config = dict(
    crop_scale_min=1,
    encoder_patch_size=[4, 4],
    encoder_widths=[96, 192],
    init='trunc_normal_002',
    beta2=0.95,
    adamw_lr_other_params=0.0011,
    final_lr_fraction=0,
    warmup_steps=3640,
    weight_decay=0.2,
)
Rows from block 4 of the decoder, named by matrix and row number. Rows with one number belong to one channel. Each number is 128 + 24 x the weight over its row's rms, rounded and kept within 0 to 255. All counts start at 0. After the name is the row's rms in percent of the matrix's.
# convs0: first 3x3 conv (decoder.decb.1.0.convs.0.weight, 96x96x3x3), inputs 44-54, a 3x3 kernel for each
# convs1: second 3x3 conv (decoder.decb.1.0.convs.1.weight, 96x96x3x3, transposed), outputs 44-54, a 3x3 kernel for each
convs0.36 108 [123 119 131 110 121 120 130 121 108  91 123 129 103 116 135 144 124 122  92 119  89 138 126 118  92 110 131 143 124  75 117 126 116 139 123 132 141 110 129 114 178 130  88 131 120 127 121 135 103 105 143 104 145 137 146 130 137 120 112 141 103  90  90  75 141 107 180 104  84 152 141 118 134 121 139 115 132  93 108 125 181 165 102 178  91 134 111 112 125  64 120  75 154 139 120 111 103 103 139]
convs0.37 097 [119 145 116 125 135 134  99 164 127 147 136 153 107 119 130 114 111 154 160 139 149 120 120 128 148 163 156 145 169 122 149 119 127 129 149 159 122 137 110 119 129 143 179 116 149 109 128 153 129 110 127  96 124 112 152  92 113 108 162 116 130 126 163 120 133 149 142 113 132 148 141 103 176 124 115 108  97 122 104 141 146 116 124  97 126 136  72 122 149 103 105 130  73 137 130 164 163 132 131]
convs0.38 101 [131 107 122 135  90 141 127 120 124 119  59 141 122 149 153 118 165 127 113 147 132 186 110  52 113 150 213 116 140 125 119 118 150 141  95 111 142 107 136 133 121  68 130  72 130 105 117 191 113 126  99 110 155 101 160 117 102 128 128 151 165 132 131 135 150 171  93  92 137 134 118  90 116 104 113 173 120 120 136 123 130 180 144 121 103 123 112 131  88 166 144 120 150  97 125 123 140 134 135]
convs0.39 099 [156 109 119  84 103 128 141 174 134 139 120  58 135 156 137 155  76 153 113 127 146 116 122 113 108 120 107 138 139 119 105 139 138 147 118  89  98 154 163 125  89 112 117 140 169  88  94 113  81 148 142 124 110 111 110 126 111 130 144 135  95 137 147 143 110 135  58  90 111 152  91 142 114 117 133 102 142 113 118 108 129 133 143 162 138 102 150 104 117 115  72 128 140 142 171 137 176 114 152]
convs0.40 098 [155 113 159 116 126  92 134 118 107 101 156 135 106 141 133 127 110 104  97 189 112  92 113 117 164 110 125 142 178 163  78 164  67 148 119 197 124 113 123 125 109 128 101  91 144 140 106  90 137 135 107 123 103 118 129 150 123 112 118 114 173 146  62 118 130 123 105 128 145 111  94 117 138 150 158 126 115 154 144 114 112 145 138 109 148 101 135 158 153 102 116 112 153 123  88 137 115 148 110]
convs0.41 106 [155  81 119 125 139 170  75 110 128 110 154 159 121 145 120 108 130 164 117 124 122 109 111 128 153 152  99 113 104 110  92 118 124 144 142 115 139  96 183 173 126  43 123 144 172 155 122 155  88 131 155 141 157  90 136 152 128 130 164 112 135 159 195 129  90 174 135 128 195  83 112 130 110 143 152 132 155  82 107 117 103 107 132 135 117 131 107 126 108 168 115 107 161 118 134 137 108 120 121]
convs0.42 102 [106 185 146 108 119 152 112 110 140 158 108 138 135 134 120 136 114 105 143 130 126 105 143 141 135 139 123 166 137 152 190 121  88 105 130 119 157 140 138 108 118  79 117 136 146 122 145 144 137 167 113 123  89 120  82 155 132 127 169 152 136 137 121 136 136  81 123 144 115 134  87 121 107 177 117 145 152  87 121 116 146 118 151 126 131 165  66 117  82 148 164 106 164 113  70 135 119 115 125]
convs0.43 101 [122  85 149 116 158 101  97 106 136 137 100 124 146 137  83 129 129  87 167 158 127 153 163 114 127  93 106 110 138 162 147 172 111 128 110 114 136 146 121 108 148 132 181 113  86 150 123 134 124 106 137 125 152 148 116  97 112 186 141 139 116 116 110 158 139 122 122 109 161 132 131  98 112 154 139 168 120  62 140 120 118 100 131 155 103 130 106 164 147 114 168 128 135 105 134 108 146  66  92]
convs0.44 100 [105 114 157 169 150 141 107 119  82 138 136 138 124 171 128  78 154  68 117 127  99 115 161 111 130 126 136 116 111 180 133 124 127 145 115 143 108 118 128 145  73 168 135 138 135  79 132 109  88 147 129 144 110 134 147 151 103 145 104 121 136 134  88 111 112 153 141 116  90 111 109 113 123 138 142 148 138 112 114 112 112 110 145 125 123 151 128  99 156 117 115 116 125 149 124 151 125 113 116]
convs0.45 100 [148 109 164 150 133 121 108  96 128 114 134 130 116 129 109 103 116 150 145 145 134 151 134 186 130 104 138 121 125  80 131 145 102 146 125 130 137 115 124 130 145 120 162 165 131 118 174  87 128  93 161 107 107 119 142 157 162 153 127 183 117 165  83 150 116 129 141  91 165 140 129 136 129 144 108 135 111 121 140 147 146 112 112 138 136  97  99 150 147 113 141 130 106 138 135 146 108 140 152]
convs0.46 098 [150 119 146 106 122 143 153 144 131  83  88 118 159 117  81 140 139 113 135 113 148 139 105 180 150 119 120 131 132 133 116 118 160 121 133 146 169 137 115 137 150 101 117 153 119 157 124 134 112 119 120 170 109 106 170 123 144 139 132  88 158 130 111 101 124 128 123 180 131 109 130 119 123 136 119 147 148 151 149 108 116 137 123 131  77 179 128 164 123 127 114 109 130 162 161 170 162 136 119]
convs0.47 102 [138 135  95 136 150 104 147 124 146  81 107 136 100 149 104 101 148 160 160  86  67 154 143 116  94 145 210 103 121 122 126  98 134  96 141 149  86 103 103 139  84 100 110 156 126 148 137  86 121  83 109 101 110 146 126 160 134 138 138 111 103 121 150 149 115 160 119 104 114 115 126 117 132 139 111  71 142 148 130 134 152 124 132 159  94 128 147 132 110 150 123  97 100 134 106 180 144 137 110]
convs0.48 102 [ 69 117 113 130 198 141  79 113  82 115 153  92 102 100 146 117 138 104 125 125 137 119 138 127 144 135  76 149  88  87 117 125 125  80 153 132 111 185 203 132  95 125 107 109  82 132 136 144 139 144 116 112 132  98 110 184 126 105 105 122 128 153  82  98 164 130 135 104  77 124 156  75  97 174 123 105 127 101 118 131 161  80 140  96 135 109 171 112 109 112 127 177  87  96 137  59 143 124  89]
convs0.49 098 [109 104  97 114 170 107 107 114 131 209 102 136 151 114  87 167 121 139 114 154 156 128 128 104 143 108 108 127 157 137 126 138 111 148 116 135 112 144 101 144 137 118 129 122 108 117 141 104  94 128 117 102 107 158 159 103 153 150 103 107  82  98 148 109 121 163 132 106 140 138 134 101 129 191  91 133  95 194 154  97 120 106 197 130 144 110 137 145  90  95 124 133  91 121 130 121 114 149 109]
convs0.50 105 [107 112 157 138  93  70 152 108 122 100 138 157 135 123 157 126 131 149 101 107 122 109 126 147 142 126 128 129 115 103 153 117 125 145 102 116  99 122 171 124  64 106 132 131  93 161  78 135 108 141 162 102  91 105 105 137 119 137 155  99 122 128 111 131 166 117 123 133 102 132 151 142 133 137 168 107 134 110  65 107  94  96  98 132 124 101 156 121 119 107 130  93 130 139 113  90 176 133 129]
convs0.51 100 [113 191 114 128 125 126 127  64 123 151  98 127 106 112 127  99 150  68 128 165 113 110 128 125 101 111 131 147 154 144 163 131 134 118  92 119 134 147 116 131 136 130 103  93 124 128 121 127 126 130 109 155 118 113 127 150 126 134 154 101 137  75 126 139 155 118 114 171  94  91 124 133 113 138 128 149 139 120 187 121  68 173 110 116 143 163  97  89 162 202 142 122  81 123 124  77 143 127  69]
convs0.52 091 [149 161 150 147 148 141 162  76 133 105 141 226 119 110  77 112 144 138 120 136  99 113 125 108 103 129 119 114 107 120 128 176 107 149 123 101 118 150 181 122 197  69  64  91 150 171 150 123 157 111 193 107 164 113 142 117 121 122 132 112 131 117 133 153 160  68 146 119 131 130 105 102 113  90 146 116 126  97 129 121 115 126 103 149 122 155 130 150 160 136 126 106 140 103 101 116 123 113 146]
convs0.53 099 [122  90 122 146 143 125 118 109 124 124 112 138 145 132 120 121 102 130 129 121 103 146 115 100 112 124 117 105 138  96 136 139 127 111 124 152 144 108  86 162 101 158  76 150 122 107 107 122 166 109  94 111 156 128 129 128 129 134 118  97 121 184 131 175 146 138 112 153 119 117 133  63 148 137  92 139 181 119 130  85 135 108 185  72 161 132 170 100 138 125 109 137 122 158 101  97 124 118 107]
convs0.54 101 [130 155 111 126 108 122 158 145 121 145 105 150 161 113 120 114 142 106 119 124 108 109 122 161 115 106 105 163 109 176 106  95 126 116 160 127 133 157 136 101 121 160 136 148 152 145 132 158 133 133 141 160 114 162 151  78 100  87 106 172  97 171 137  75 162 124 133 180 130 147 144 110 112 123 127  84 106 146 116 139 141 113  84 186 115 125 146 131 175  76 145 142 114 111 121 121 124 118  96]
convs0.55 098 [148 140 148 138 159 105 111 112 108 143 134 136 135 107  94 185 147  58  97 158 128 161 139 127 149 155 129 168 108 127 176 159 154 115 124 139 113 136 167 121 101 166  76 152 126 106 111  88 102 121 180 178 131 104 132 124 131 141  76  92 144 121 114 156 128  91 126 126 141 120 116 128 128  92  95 115  67 124 136 138 134 153 101 166 130 114 148 170 155 128 120 139 120 128 107 125 147 151 128]
convs0.56 100 [149 132 134 130  76 163 127 145 131 134 102 174 128 140 110 128 166  98 114  99  98 116 118 175 153 221 138 164 108 181  93 119 110 149 161 252 114 120 175 142 133 144 166 132 120 150 128 126 154 117 122 139 147  87 129 163 141  92 105 138 102 129 136 142 140 115 114 105 148 128 119 134 110 111 131 153 104  96 130 169 119 130 108 142 139 125 127 134  74 168 137 137 122 140 112 155 100 140  93]
convs0.57 106 [ 84  95 112 125 146 109 158 135 108 120 136 117 125 132  96  93 127 161 112 136 138 122 109 120 154 116 122 107 105 134 118 121 131 154 153 135 119 132 104 128 144 130 141 111 129  95 122 139 104 113  88 183 164 109  79 146 128 147 173 111 140 100 134  98 170 149 156 118 113 146 102 143 183 135  73 157 138 125 113 109  96  97 142 111 111 189 116  96  99 188 140 112  96 144 122 148  80 132 156]
convs0.58 102 [139 162 110 131 132 160  82 132 137 109 151 113 117 132 131  78 106 126 137 135 108 115 148 138 132 162 151 134 161 142 110 119 131 116 135 160 140 163 130  99 139 110 151 118 175 164 142 112  89 145 141 139 181 115 177  75 138 100 180 140 167 146 117 136 142 143 142 141 146 113 135 138  96 126 142 111 152  95 126  76 122 179  99  96 122 149  91 116 124 134 125 118 142 102 111 122 131  85 131]
convs0.59 097 [ 64 120 134 122 127 129 145 136 111 127 163 108 126 123 131 155 106 144 136 141 152 145 120  84 118 143 132 167 170 101 138 139 150 139 107 134 109 110 116 111 113 140 118 160 158 160  81 148 132 126  77 102 122 143 142 134 120 117 101 139 133 124  86  96 128 103 161 134 138 138 156 140  93 138  92 144  93 109 105 106 101 143 105 103  99 117 122 136 142 170 201 132 138 151 130 141 101 104 143]
convs0.60 096 [100  92 100  89  98 111 113 147 108 105 139 119 121 136 102 142 120 128 119 152 113 136 136 127 141 149 135 153 122 109 175 106 119 101 142 105 178  88 122  93 144 122  87 149 131 112 140 104 183 113 138 137  71 151 119 156 154 123 122 128 123 112  97  97 115 115  60 153 136 137 165 100 126 149 127 100  97 146 139 108 143 141 145  91 121 122 106 102 126 132 158 135 102 121 137 133 126  94 134]
convs0.61 097 [108 109 131 112 168 140 155 119 141  99 136  75 117 114 140 152 128  87 105 156 107 128  97 158 200 158  94 137 165 101 150 121 104 141 153 121 110 143 131  97 147 121  95 169 110 134 138 102 119 104 108 165 115 126 149 137 143 100 100 142 116 160 108 136 159 160  91  97 114 148 132 180 109 125 103  93 111 125 189 108  97 126 113 110 124 116 126  96 154 125 113 108 144 151 131 141 100 129 123]
convs0.62 098 [123  98 153 125 142  95  82  85 120  93 166 117 138 132 114 140 124 108 121 127 178 125 119 117 147 117 108 118 109  89 102 109  95 102 117 142 133 134 144 114 151  89 121 149 143 104 131 149 133 141 112 116 112 123 142 118  79 114 104 133 133 154 177  94 116 107 114 120 126 110 149 129 106 101  83 156  93 104 151 105 130 134 123 148 124 121 123 114 135 126 142 100  69 119 162  95  80 152  75]
convs0.63 106 [ 87 143 145 131 126 105  92 126 123  55 143 211 211 142  51 104 119 145 113 108  91 144 140 135 123 118 136 154 120 133 128 107  90 111 123 121 108 108 135 116 136 143 123 118 128 114 140 108  97 135 131 106 146 136 113 142 128  84 130 115 150 138 140  75  95  93 136 139  88 119 120 124  59 109 157 177 132 110 136 113 112 112 114 141 127 155 116  99 118  95 119 127 106  94 101 127  13 127 151]
convs0.64 095 [ 99 168 107  98 137 125 114 138 112 116 119  90 100 156 100 130 126 123 153 116 159 117  84 108  90  89 123 103  99 145 129 103 127 136 112 125  87 163 117 178 149 109 113 127  89  92 121 136 142 111 141 154 107 115 148 124 130 137 121 135  94 137 127 114 116  92 131 130 119 123 120 132 143 160 119 136 169 125 115 165 111 118 124 124  96 140 129 114 105 135  87  94 163  97 109 118 164 131  97]
convs0.65 094 [130 111 136 120 135 120 130 151 117 120 118 105 172 110  66 111  97 150 119 131 122 145 159 136 131 137 135  99 106 158 123 134 124 119 112 107 126 134 120 145 106 154 103 122 112 152 105  90 114 124 107 106 117 131 177  88 103  91 130 121 119  87 140 115 136 132 119 125 144 137 153 138 123 157 118 146 151  87 144 137  55 106 127 145 148 140 104 139 105  63 134 121 118 119 153 155 127 111  53]
convs0.66 100 [137 129 130  83 158 107 115 118 124 136 143 120 105 138 142  98 134 133 114 156 129 123 145 144 117  99  71 143  92 104 144 101 123 117 152  95 155 137 152  88 158 128 125 107 107 164 125  59 134 123 123 101 162 138 107 119  97 126 178 131 115  97 134 122 153 113  82  96 136 150 153 137 101 118 158 130 107 112 155 127 111 101 136 163 129 138 108 113 145 135 121 118  76 110 107  93  98 169 135]
convs0.67 096 [157 136 157  94 121 101 102 153 135 100 123 133 109 132  81 114 107 130 121 130 132 107 116 108 118 106 135 147 139 134 163 144 165 105 127 163 121 139  94 130  88 122 114 111 175 141  88 109  97  74 128 132 160 118 104 129  98 140  96 103 127  79 103 122 124 147 127 127 176 131 144 129 124 125 113 114 118 116 131 114 117 175 135 147 106 142 141 133 128 144 114 131 126  83 118 117 143 125 121]
convs0.68 108 [129 109 150 105 184  78 111 106 147 150 106 101 143 112 137 107 143 154 109 126  89  92 100 106 147 150 129 128 132 166 210 147 128  89 181  99 113 146  76 114  97 118  80 129 155 105 146 116 125 122 140 132 165 136 128  89 132 136 133 152 112  98 144 138 133 116 136 123 108 132 106 142 134 120 169 115 127 122 131  80 126 127 122 116 138 116 162 122 161 135 155 107 108  91 115 179 157 124  87]
convs0.69 100 [110 144 123 146 116 107 127 139 109 133 109 130 129 119  64  96 161 151 123 157 115 183 137 141  79  86  93 155 103 111  66 137 188  95 114 121 122  81 137  96 144 167 114  86 122 102 124 136 128 157 161 121 143 107 160 148 141 120  73 132 122  75 173 143 140 110 112 136 117 123 130 112 145 130 127 128  86 130 110 113 118  89  95 128 143 149 124 145 140 134 129 105 146 132 122 125 130 123  83]
convs0.70 102 [120 111 111 145 170 121 149 111 111 123 136  99  97 120 112 105 131 137 108 129 111 146 130 112 108 132 150 126 113 127 122 137 134 102 126 108 101 139 164 159  84 129 102 141 105  89  71 120 121 222 135  79 127 106 113 156 165 165 118  64 109 129 136 111 132 131 118 146 101 136  94 136 148 117 115 106 147  83 132 134 134 106 108 130 131  79 142 153 118 167 131 118 137 119 150 130 153 124 121]
convs1.36 103 [140 139 132 143 134 120 128 106 109 102  76 115 163 158 157 116  70 114 151 136 110 134 140 136  94 138 139 127 105 210 131 180  97  86  94 183 140 142 107 149 109  93 138 131 114 122 106 152 145 137 144 109  68 163 126 150 147 145  92 119 153 122 145 129 158 136 120 140 114 104 105 135  73 136 131 138 156 141 145 151 130 148 140 100 152  91  80 126 140  98 149 153 117 107 176  79 160 143 133]
convs1.37 093 [136 118 132 107 141 104 142  86 115 125 136 106  92 114 148 115 142 128 110  94 112 134 167  85 135 138 110 127  90 104 141 117 112 118  98 115 151 110 121 128 132 108 125 128 125 126 101 119 110 140  96 128 114 120 103 150 121 138 120  92 104 103 138 129 115  73 116 127 160 107 121 131 121 103 116 189 121 119 196 157  99 135 110 128 124 152 144 138  64 170 150 168 131  96 117 162 141 143 151]
convs1.38 102 [129 128 111 123 141 102 125  87 152  96 118 159 146 108 169 109 113 118 135 114 142 112 161 118 104 111 164 118 117 124 112 123 123  90 107 130 133 173  97 122 123 131 115 159 110  74 111 118 125 153 150 111 134 123 111 150 123 134 121 142 113 145  98 118 114 143 102 115 153  77 116 132 136 136  85 148 123 128 143 150 108 121 143 115 126 107 114 114 117  92 112 131 149 123  93 114  89 146 136]
convs1.39 099 [194  73 123 122 140 127  97 128 159 117 129 134 121 102 116 150 160 127 140 121 126 157 119 128 108  93 144 128 108 165 132 102 125  93 134 134 149 155 151  88  99 165 105 119 105 121 145 205  90 115  92 159 135 101  97  99  70 118 151 145 113 106 106 100 126 105 158 155 133 105 100 123 166 126 103 112 103 111  95 158 129 146 113 107 146 121 114 126 188 141 123 154 118 121 132 127 148 141  84]
convs1.40 095 [123 136 122 124 109 136  93 109  89 146 116  95 119 150 133 124 133 105 111 176  80 138 104 218 110 146  89  95 106  82  82 131 168 151  71 188  99 131 103 119 132 112 119 120 106 117 119  73 131 159 123 127 138 158 145  89 119 147 139 116 122  94 131 112 129 116 155 137 155 134 108 134 124 109 130 161 152 125 156 164 129 179 114 149 136 133 157 104 128 140 166 172 144 146 166 147 110 147 131]
convs1.41 109 [125 145 163  78 115 156 171 139 109 107 113 127 104 113 126 108 107 120 109 117 188 140 121 142 131 133 142 145 138 135 146 153 125 134 136  86 132 117  99 134 105 107  76 144 111  95 149 115 139 162  85 145 145 140 122 182 149  77 155 157  80 101 114 149 102 133 125 149 129 141  77 102 108 134 102 117 130 138 143 123 148 131 158 131  84 154 147  83 116 128 182 149 146 151 142 141 129 103 127]
convs1.42 096 [151 144 150 142 183 119 138  59 127 121 120 138 136 161 108 167 142 114  81  81 139 121 102 144 131 143 116 105 108 131 115 133 128 111 115 137 118 142 133 157 103 113 100 139 103 130  91  88 120 164  97 106 103 132 142 149  94 107 122 187 142 103 139 123  82 172 114 130 139 112  92  77 112 122 100 156 143 153 165 112 136 116  99 116 157 140 148 130 102 131 119 132 163 103 149  82  75 153 151]
convs1.43 099 [137 167 130 113 136 148 113  96 107 154  96 108 125 105 111 140 135 121 159 112 137 158 108 124 116 138 137  97 107 134 127 127 145 122 126 139 136 116 126 119 104 133 147 136 105  80 120 139 156 180 138 167 145 100 150 132 117  43 174 155  97  91 194 118 152 118 142  95 112 142 163 117 113 129 136 137 138 133 142 102 143 121 171 122 136 139 131  71 106 135  88 141 140 148 111 101 126 108 103]
convs1.44 094 [134 136 133 117 146 120 111 123 159 132  66 115 101 125 148 156 124 129 110 130 102 127 128 139 107 130 109 127 106 139 100 124 106 114 137 110 102 153 118 164 150 113 146 116 122  84 171  80 170 110 133 119 143 107 120 101 109 112 104 148 173 108 123  76 179 143 129  96 160 128 104 133 145 122 104  97 117 117 119 117 111 163 124 115 130 142 122 192 115 107  96 121 122 139 125  94 140 142 164]
convs1.45 097 [ 90 130 144 107 107  74 127 183 124 114  84 124 111 152 134 111 116 149 125 106  92  74 155 129 130 119 172 106 141 118 119 134 137  99 119 111  95 123 117 152 111 113 163 150 148 125  82  96 124 106 133 125 115 142 178  82 155 117 132  91  98 164 122 102 108 153 125  84 110 138 140  96  95 125 121 117 146 133 109 151 156 132 127 156 139  88 124 113 125 148 145 123 140 124 125  83 136 105 131]
convs1.46 096 [120 109 114 128 170 118 104 115 122 109 105 105 126 122 119 108 149 101 140 141 105 115 177  99 119 166  91  97 123 128  92 113 129 143 116  87 166 116 142 137 120 148 124 130  83 108  97  91 136 158 148 142 111 132 140 103 109 125 136 143 102  98 136  84 174 130 130  86 146  97 118 118 159  64  94 179 145 142 192 121 141 152 154 108 131 149 107 123 149 149 143 163 143 125 106 118 161 129 182]
convs1.47 097 [120 146 117 153 125 157 136 120 135  86 112 156 146 110 141 118 120 103  96 101 136 146 138 144 125 147 135 128  89 124 102 135 130 114 147 129 132 137 153 122  99 119 115 163 162 105 116 112 141 152 129 176  96  61 173 132 100 106 171  79  82 109 165 125 125 141  97 110 116 167 127  80  96  96  88 160 121 151 125 128 148 126 109 109 104 145 166 144 104 114 107 115 148  99 109 104 124 144 109]
convs1.48 097 [123 139 133 128  86 121 143 132 120 132 148 147 166 128 139 158 156 128 178 135 132 123 113 134 139 167 108 158  99 137 148 156 124 138 124 134 145 125 137 118 165 128  98  91 109 152 146 156 135 118 130 112 101 114 127 125 124 149 163 100 101  70 163 162 143 100 156 129 119 140  97 190 113  96 119 125 132 139 182  83 144 130 101 123 117 120 116 158 101 180 138 154 120 149 136 160 172  87 130]
convs1.49 101 [146 132 178 121  81 116 120 120 103 134 139 124 124 107 102 157 135  73 137 145 116 132 114 117 125 115 181 128 107 107 118 143 115 128 118 115 115 120 140 119 122 148 175 150  99 136 168 108 147 118 133 114 130 107 108 125 143 119  96 170 123 126  83 155 105 150  96 207 106 150 103 142 105 149 110 130 133 114 143 122 139  93 122 105 127 173 149 109 132 178 176 142 148 152 134 134 113 145 118]
convs1.50 101 [110 140 123 133 137 126 116 127 128 151 130 106  92 120 105 108 125 155  64 154 135 127 104 163 151 142 111 165 123 125 132 158 141 117 111 107 167 130 144 170 141 134 145 110 128 135 117 150 107 113 131 167 152  97 174 146  61 122 166 127  91 136 142 192 133 119 138 114 108  87 115 154 132 125 147 149 106 113 177 143 126 121 146  91 143 141 112 126 132 124 140 126 123 162 152 180 103 131 103]
convs1.51 108 [119 115 152 105 136 144  76  93 199 123 104 142  97 136 141 143 128 110  98 123 156 143 127 141 115 122 100 131 141 113 118 128 126 149 127 137 154 116 136 102 120 127 150 109 140  81 112 102 121 133 125 116 122 119 136 114 150 112 122 140 109  98 115 131 126 145 127 111 129 129 154 122 107 122 132 142 114 122 111 131 152  96 119 153 121 138 100 180 128 109 115 135 102 125 129 152 138 121 117]
convs1.52 097 [169 170  84 163 125 118 146 148 138 115 142 121 103  89 159  96 101 112 120 134 132 104 114 113 143 143 124 143 125 128 169 115 122 125 116 131 149 136 125 135 105 128 112  94 131 160 101 146 104 119 110 128  99 148 117 137 143 113 100 128  74 112 127 158 106 113 125 108  70 126 112 160  85 103 133 138 149 116  90 111 167 155 153 120 162 110 131 116 132 120  96 131 145 142 126 138  85 104  82]
convs1.53 097 [146 121 124 138  92  80 123 146 133 146  99  92 120 100 113 102 147 154 124  85 129 146 126 133 110 156 132 130 140 137 127 149  92 157 118 139 130 139 105 109 117 153 123  81 135 105 104 103 140 122  73  92  83 132 149 163 129 147 179 141 107 125 101 164 112 182 149  81 129 156 113 117 130 149 165 155  85 102 140 151  96 113 144 143 121 130 165 131 121 143 102 115 140 126 159  93 131  95 126]
convs1.54 097 [127 114  94 118 109 144  95  91 146 134  95 121 118 160 153  66  64  95 111 101 113 103  89 103 132 124 151 111 128 121 168 158 150  94 132  79 119 119 165 123 140 143  77  83 166 133 125 168 105 110 117  77 127 141 136 111 161 159 112 124 130 167 128 137 122 188 123  99 130 164 153 166 154 116 117 150 117 148 112 118 127 122 126  88 142 104 105 135 135 114 124 119 111 116 121 138 116  95 102]
convs1.55 095 [144 162 148 114 109 138  92 125 143 138  94 114 162 116 103 180 127 121 130  98 124 113 118 104  79 137 139 128 112 133 114 150 134 224  93 115 142 120 124 153 122 140 135 159 134 117 155  95 154 108 122 144 132 160 112 147 117 129 122 116 137 144 115 145  97 143 118 170  99  94  97 104 107 146 103 106 155 108 117 113 125 124 121 169 115 149 130 115 183  87 117 165 107 129 106 110 128 135  96]
convs1.56 104 [131 163 130 138 130 106 119  98 112 133 117 133 133 137 163  93 108 114 135 114 125 131 132 243 134 230 121  60 126  37 146 149 166 130 151  69 119 130 146 147 147 132 129 124 150 122 117 168 114 136 124  94 153 127 144 127 121 131 122 158  85 118 132 112 121 137 129 125 121 127 140 114 142  95 115 161 129 124  95 117 101 152 179 138 132 153 126  94 158 167 133 166 162 128 149 179 141 151 121]
convs1.57 097 [162  93 116 116 129 140 102 105 128 111 134 112  97  95 120 125 134 115 143 140 112 122 139 106 126 105 150 144 116 128 134 112 112 135 133 128 133 102 150  96 117 131 125 121 163 172  80  87  99 115 130 105 116 126  98 141 163 159  70 132 145  90 117 128 135 158 123 127 106 124 135 138 196 147 157 101 136 141 145 114  98 102  96 102 153 110 154 155 135 108  89  86 109 126 114  99 185 125 119]
convs1.58 099 [202 162 163 102 119 129  96 100  82 136 121 109 119 106 135 111 144 150 115 115 112 107 119 128 115 113 164 134 135 134 146 135 108 163 118 105 154 139 148  92 149  95 165  83 118 156 159 125 137  92 117 133 110 107 106  59 103 200 109 163 114 151 100  88 131 113 114 103 127  83 114 157  99 102 116 160 138  97 118 151 105 107 113 108 113 150 126 150 157 142 100 148 127 102 109 106 161 143 117]
convs1.59 095 [136 129 138  90  81 131 100 127 154 126 153  95 129 138 114  95 113 128 151 114  94 169 124  91  95 106 143 141 143 139 119 113 114 136 104 119 110 127 161 119 168 145 118 116 115 110 135 180 133 134  91  75 137 107 129 105 160 122  74 129 131 135  70 167 136 153 118 163 113 142  90  92 126 128 136 141 105 113 135 119 115 108 100 137 155 107 149 153 128  84 134 140 163  97 153 199 145 149 121]
convs1.60 099 [141 120 139 129 138  87 132 121 148 155 113 130 139 144 126 111 126 122 153 130 166 176 152 124 152 141 129 112 116 155 146 160  95 101 128 159 144 141  87 116 118 132 127 141 110  68 131 173 136 150  70 125 128 106 102  73 140  92 140 135 159 117 133 112 100  97 140 178 119 151 134 134 114 125 120 127 112 151 125 121 140 128 109 130 128 157 129 138 135 122  95 111  83 159 122 140 167 139 114]
convs1.61 100 [158 152 136 115  83 143  96 159 144 139 173 132 124 123 101 108 167 118 159 129 116 102 146 114 138 106 127 152 128  91 160 110 143 126 162 119 124 134 124 154 123 136 155 141 156 159 109 143 129 140 124 152 116 144  82  39 114 158 131 122 141 180 114 112  98 125 124 104 157 165 139 121 103 125 168 103 101 126 151 136 123 131 135 132 151 109 137 161 131 137 149  95 148  49 131 101 137 138 127]
convs1.62 104 [140 151 138 109 119 107 120 116 128 137 131 148 110 112 111 147 119 108 139 150 168 159 145  90 155 128 118  85 116 137 149 136 147 139 128 132 109 113 182 135 100 120 144 123 103 108 115 130 172 178  76 133 109 123  67 180  95 124 126 163  97 132  76 136 105 141 110 170 154 155 143 116 119  92 109 111 122 110 193 179 165 148 149 150 133 119 128 106 120 115 155 149 136 134  92 149 106 133 109]
convs1.63 118 [112 113 167 143 127 140 123 134 110  97 101 150 226  92  81  56 127 184 106 128 140 146 119 129 138 155 129 121 125 102 119 137 146 139 146 126  59 114 150 148 128 147  95 156 149 100  87 124 117 138 150  93 136 138 108 141 140  93 120 130 121  89 135 104 129 163 157 130 126 159 123 141 178 121  86 103 122 144 131 128 150 101 139 127 153 123  93 150 115 127  65 159 155 136 118 112 138 103 131]
convs1.64 109 [ 98 157  96 130 141 108 108 136 161  95 120 140 136 113 119 109 114 128 127 174 123 107 139 125 120 120 130 118 127 135 142 132 148 128 125 151 137 124 151 123 131 125 151 116 150 114 107 178 129 143  94 102 132 145 106  82 139 132 127 133 131 121 115 109 147 157 130 149 128 144  72 135  82 133 109 141 146 130  81 121 184 155 132 121 130 109 105 123 114 114 159 147 106 109 110 114 126 152 133]
convs1.65 105 [144 172 143 148 107 191 114 171 152  90 106 126 178 137 102 163 120 118 140 130 135  87 134 152 108 153 129 160 144 107 113 115 113 100 130 147 119 106 149 130 152 136 127 107 101 115 112 104 109 115 160 135 165  67 140 128  71 117 138 126  91 177 166 142 113 165 129 118 135 103 157 138 175 150 129  85  96 135 111 148 132 188 124 113 145 105 144 111 133 161 151 137  81 130 112 150 122 119 134]
convs1.66 097 [140 132 160 117 119 132 117 141 119 138 130 161 128 146 136 127 108 116 190 177 113 111 142 110 165 141  59 140  96 129 147 123 128 151 120 119 146 140 109  93 127 137 109 126  97 140 134 143 119 137 118 166 107  61 123 145  90 132 110  98 101 200 112 146 130 123 154 143 107 142 133 119 158 123 149 118  98  99 112 144  92 150 100 111 154 152  93 129 121  97 117  96 139 160 109 142 164 136 142]
convs1.67 101 [112 118 146 154 111 139  99 128 116 134 126 134 126 131 125 113 115 135 122 123 115 130 112 164 112 113 121 134 142 151 107 120 144 174 108 143  78 146 149 151 128 128 120 128 116  88 126 166 150 210 112 199  56 114 105 177 176  59  90 142 141 100 119 141 140  85 166 119 131  98 155 181 143 117 139 132 142  93 128 134 107 149 132 111 126 174 131 100 135 161 151 169 154 129 169 130  95 134 141]
convs1.68 103 [129 144 150 145 130 141 130 131 125 117 131 138 106 131 124 148 133 118  57  69 114  93 130 161  83 159 122 163  86  95 198 131 104 113 154 170 147 160 123 105 163 102 142 147  89 164 101  88 152 119 104 129  80 225 114 144 131 112 144 118 107 164 119 143 121 143 134 106 126 105  95 140 156 128 141 155 146 114 108 137 115 117 138 149 106 154 176 137 164 152 171 106 128  98 152 181 140  75 135]
convs1.69 095 [153 150 164 114 105 138  93 104 115  91  89 130 151 102  79 138 147 138 181 146 111 114 169  87  99 146  99 106 132 103  31  80 160 100  92  78 138 143 115 126  98 110  88 144 155 174 127 128 132  81  71 148 112 120  94 135 105 110 155 143 126 116 123 138 140 128 111 130 133 122 147 132 156 152 156 105 138 120 163 126 107 130  90  76 162 130 111  97 129 144 157 155 134 180 127 147 144 145 146]
convs1.70 098 [132 122 108  65 122  83 127 135 136 111 134 107 117 135 142 127 130  92 150 135 100 156 137 113 157 126 132 121 153 116 169 127 154 115 116 133 129  98 118  96 173 140 101 125 141 131 130 149 116 115 112 147 162 117 156 115 128  78 205  83  35  94 139 104 150 102 163  97 147 133 109 131 147 112 113 160 100 143 110 148 138 138 158 104  91 147 127 110 118 109 132 143 129 167 159 161 142 121 123]